Rows from block 6 of the image encoder of a small model that answers yes/no questions on an image's attributes, named by matrix and row number. Rows with one number belong to one channel. Each number is 128 + 24 x the weight over its row's rms, rounded and kept within 0 to 255. All counts start at 0.
After each channel's rows are labels from the 100 images, of 14848, where the channel reaches its highest value: "responds to" is what is common among them. Only what is clearly more common there than usual is listed. The data: procedural textures in two colours, tilted and lit. In brackets: how many of the 100.
# conv1: bottleneck pointwise conv (encoder.blocks.8.conv1.weight, 96x48x1x1), inputs 0-47
# conv2: growth 3x3 conv (encoder.blocks.8.conv2.weight, 24x96x3x3, transposed, each kernel summed), outputs 0-23

conv1.71 [ 93 142 131 121 156 129 129  25 123 123 114 100 129 141 122 132  95 127  89 126 149 128 114  91 138 129 109 122 122 125 103 129 121 116  90 134  79 111 125 130 155 135 126 128 145  88 134 105]
conv2.71 [155 135 162  95 114 133 109 127 156  98 128  88 113 107 122 119 124 126 116 126 110  61  92 123]
responds to: black (94); crumpled (75); ground colour: black (66); coarse scale (62)

conv1.78 [ 99 137 106 143 127  99 123 128 128 119 176 116 105  62 131 118 129  95 140 125 136 135 135 146 124  97 130 131 170 129 118 141  97 127 141  64 128 142 126 119 130  90 140 122 112 183 157 165]
conv2.78 [ 62 116 109 162 126  82 169 128 156 127 135 139  87 103 109 129 126 130 121 134 138 119 130 126]
responds to: black (66); white (41); pattern colour: black (38); ground colour: black (28)

conv1.35 [130 117 111 149 125 143 128 255 134 128 138 133 129 128 141 140 136 133 133 133 104 131 132 128 129 129 129 130 132 136 128 128 124 147 127 130 128 128 126 127 125 124 127 128 129 128 125 129]
conv2.35 [112 120 131 104 116 130  86 119 137 134 117  97  57 146 134  92  97 103 143 135  94 130 129 128]
responds to: crumpled (69); white (60); teal (43); pattern colour: white (38)

conv1.17 [130 120 118 129 114 141 140 255 131 140 152 142 135 128 136 127 128 132 131 132 121 130 130 127 108 129 140 131 133 149 128 127 128 130 125 120 125 134 128 128 128 110 129 128 113 122 117 148]
conv2.17 [107 105 106 113 123 127  75 111 140  90 124 123  64 128 114 116 132 125 113 116  85 103 139 125]
responds to: white (67); crumpled (67); pattern colour: white (42); teal (37)

conv1.26 [100 182 129 121 132 124 129 126 111 113 128 128 103 125 107 128  84 106 104 130 147 111  90 102 135 125  73 114  57  86 109 146  93  94 101 133 116 103 128 124 159 132 128 125 109 125 118 112]
conv2.26 [148 132 133 110 117 123 128 105 123 130 117 141  93 139 131 123 101 117 139 131 139  35 123  98]
responds to: crumpled (65); rays (29); ground colour: white (25)

conv1.60 [147 143 130 116 123 115 112 108 123 100 128 120 128 125 115 123 123 100  68 122 149 114 133 164 128 123 111 129 122 106 123 134 131  83 122 133 105  82 136 121 235 126 128 120 127 112  98 115]
conv2.60 [123 129 130 148 138 127 120 111 127 131 123 130 100 115 132 108 116 139 132 134 138  23 124 117]
responds to: crumpled (94); coarse scale (73)

conv1.43 [137 111 128 134 132 128 148 123 135 121 134 133 122 138 129 126 127  95 137  75 141 162  29  90 135 128  93 129 112 121 135 148 126 173 134 125 177 101 124 130 134 121 152 129 121 154 143  96]
conv2.43 [ 92 125 127 121 131 122 120 143 120 119 129 127 131 147 129 147 120 123 139 135 119 133  24 134]
responds to: teal (80); pattern colour: teal (75)

conv1.3 [128 117 108 131 116 145 131 255 129 133 146 131 128 129 140 135 128 137 130 146 126 130 131 127 125 132 132 130 125 132 128 127 125 129 129 126 128 128 126 127 128 124 128 128 128 127 112 131]
conv2.3 [121 124 108  94 114 131  67 112 126 121 127 118  55 141 116  94 123 103 137 128 111 116 133 127]
responds to: crumpled (68); white (65); pattern colour: white (45); teal (39)

conv1.73 [133 116 106 136 131 143 128 255 132 130 144 142 122 128 141 135 128 141 128 147 125 147 132 123 125 150 133 129 130 129 126 128 127 129 129 107 126 128 124 131 128 118 126 128 121 126 128 142]
conv2.73 [135 117 109 105 115 131  58 123 130 107 106 121  65 141 110  88 117 112 123 119 127 124 134 130]
responds to: crumpled (71); white (54); teal (47); pattern colour: white (35)

conv1.56 [131 130 126  85 107 128 162  72 129  65 138 129 128  48 123 129  86 128 119 101 147 128 116 112 127 127 129 141 117  88 127 129 130 126 172 137 126 128 101 129 129 130 144  90 117 146 126 112]
conv2.56 [132 159 128 126 140  73 179 101 148 155 130 107 101 116 169 142  99 138 119 140 110 109 116 127]
responds to: black (100); pattern colour: black (54); ground colour: black (46)

conv1.24 [128 126 115 134 130 128 130 132 126 125 140 127  98 123 130 121 133 128 135 126 138 128 134 146 124 128 132 113 122 133 150 115 107 128 133 120 132 132 139 127 126 120 127 255 128 131 111 147]
conv2.24 [ 84  83 146 155 137 104 111 126 139 124 126 119  93  78 130  80 134 132 131 121 106 100 115 122]
responds to: white (87); black (59); pattern colour: white (48); ground colour: white (39)

conv1.55 [159  86  93 129 157 127 129 128 155 144 130 127 134 219 151 126 128 152 126 135 143 129 124 115 103 129 111 127 106 119 128 139 163 146 129 142 133 125 126 139  55 153 130 127 159 155 141 104]
conv2.55 [101 147 140  92 124 158 106 128 125 140 118  75 134 172 129 149 129  79 135 129 119 168 124 146]
responds to: black (82); white (65); ground colour: black (44); pattern colour: black (38)

conv1.51 [132 130 129 130 135 130 123 122 134 131 133 101 127 255 130 128 135 146 129 139 138 128 129 118 132 131 101 121  96 105 130 130 132 136 128 130 137 108 130 130 128 158 134 122 136 141 128 118]
conv2.51 [129 156 164 135 122 113  95 150 132 136 123  93 119 126 117 197 146 108 155 142 117 110  89 124]
responds to: black (84); white (72); ground colour: black (45); pattern colour: black (39)

conv1.46 [130 154 126 129  97 101 126  99 121  73 151 125 106  72 107 124  75 123  86 130 144 127 132 128 122 126 116 131 126 129 102 131 131  90 128 149  89 120 123 129 204 144 120 110 122  96 140 127]
conv2.46 [131 136 112 135 142 120 131  98 133 143 109 142  93 119 132 123  93 134 117 129 104  39 119 121]
responds to: crumpled (87); coarse scale (67)

conv1.69 [132 117 119 123 124 128 171 129 134 133 130 151  64  83 132 141 128 133 138 128  88 135 127 129  81 129  87  85 113 128 145 128 128 130 151 130 135 125 134 153 116 132 119 216 109 128 161 131]
conv2.69 [117 112 143 121 139 112 111 136 134 118 123  98  96 143 134  76 113 134 143 124  47 143 116 127]
responds to: black (88); white (63); ground colour: black (49); pattern colour: black (39)

conv1.31 [101 126 118 133 122 130 105 136 129 128 132 124 115 128 129 129 135 128 126 110 108   0 123 131 131 128 128 128 134 131 131  94 135 130 129 138 141 117 107 117 127 132 149 129 101 120 127 145]
conv2.31 [102 133 158 139 120 149 114 104 139 134  82 104 160 142 122 124 171 108 102  92 118  96 151 156]
responds to: crumpled (68); teal (56); orange (46); yellow (40)

conv1.33 [133 122 117 116 113 130 146 127 118 140 125 120 129 118 134 124 130 146 133 118 131 127 127 127 128 128 128 128 130 124 128 107 128 127 136 126 128 131 121 120 126 139 136   0 117 124 102 128]
conv2.33 [102 199 130 166 138 109 162 137 122 145 124 111 118  84 140 153 113 111 119 154 144 119 128 124]
responds to: black (78); yellow (58); ground colour: black (43); orange (39)

conv1.85 [144 128  93 123 148 130  92 168 125  84 147 106  95 136 132 140 146 127 136 117  56  69 129 127 141 144 144 129  96 138 129  81 108 105 134 113 128 123 100  81 139 126 147 138 132 120 125 154]
conv2.85 [116 101 113  92 148 109 105 107 140 143  72 156 102 101  94 120 149 156 141 112 133 140 159 127]
responds to: crumpled (73); yellow (53); red (40); purple (40)

conv1.74 [114 118 125 200 121 120 148 129 105 128 137 122 127 128 139 154 133 144 137 109 128 167  78 152 127 100 130 110 130 128 152 132 115 185 148 120 179 144  88 141 131 110 170 141 150 160  99 122]
conv2.74 [ 86 128 129 143 137 124 124 127 127 125 130 134 126 128 131 132 127 123 124 128 135 113  25 156]
responds to: teal (53); pattern colour: teal (48); ground colour: red (28)

conv1.58 [119  95 117 134 125 128 147 127 129 168 125 129 118 121 117 121 130 128 148  94 127 128 139 131 128 128 133 126 145 126 133 113 128 127 118 128 131 156 127 120 111 115 128   0  95 154 118 139]
conv2.58 [ 57 170 130 164 138  90 142 137 122 137 119 125 124  76 132 130 130 107 116 145 124 120 124 128]
responds to: coarse scale (65); black (50); white (39); ground colour: black (29)

conv1.36 [ 58 131 127 130 113 123 140 125 160 126 145  94 110 129 122 128 110 127 141 106 131 139 130 114 122 127  71  48 126 133 109 129 111  73 121  96 120 133 130 167 154 103 113 129 128 113 144 128]
conv2.36 [129 118 111 143 121 159 124 145 100  85  79 156  86 104 135 130 110 110 126 103 125 106 158 160]
responds to: black (100); ground colour: black (68); pattern colour: black (32)

conv1.86 [127 145 128 115  68 122 125  62 127  65 145 110 143  85 130 130 102 122  89 129 137 128 124 128 151 128 133 136 128 123 116 134 124 102 118 136  92 103 119 128 144 144 128  77 128 126  70 130]
conv2.86 [143 152 129 116 127 112 154  99 120 161 126 113  96 110 152 101 106 152 115 136 141  54 119 127]
responds to: black (90); grey (50); ground colour: black (46); pattern colour: black (44)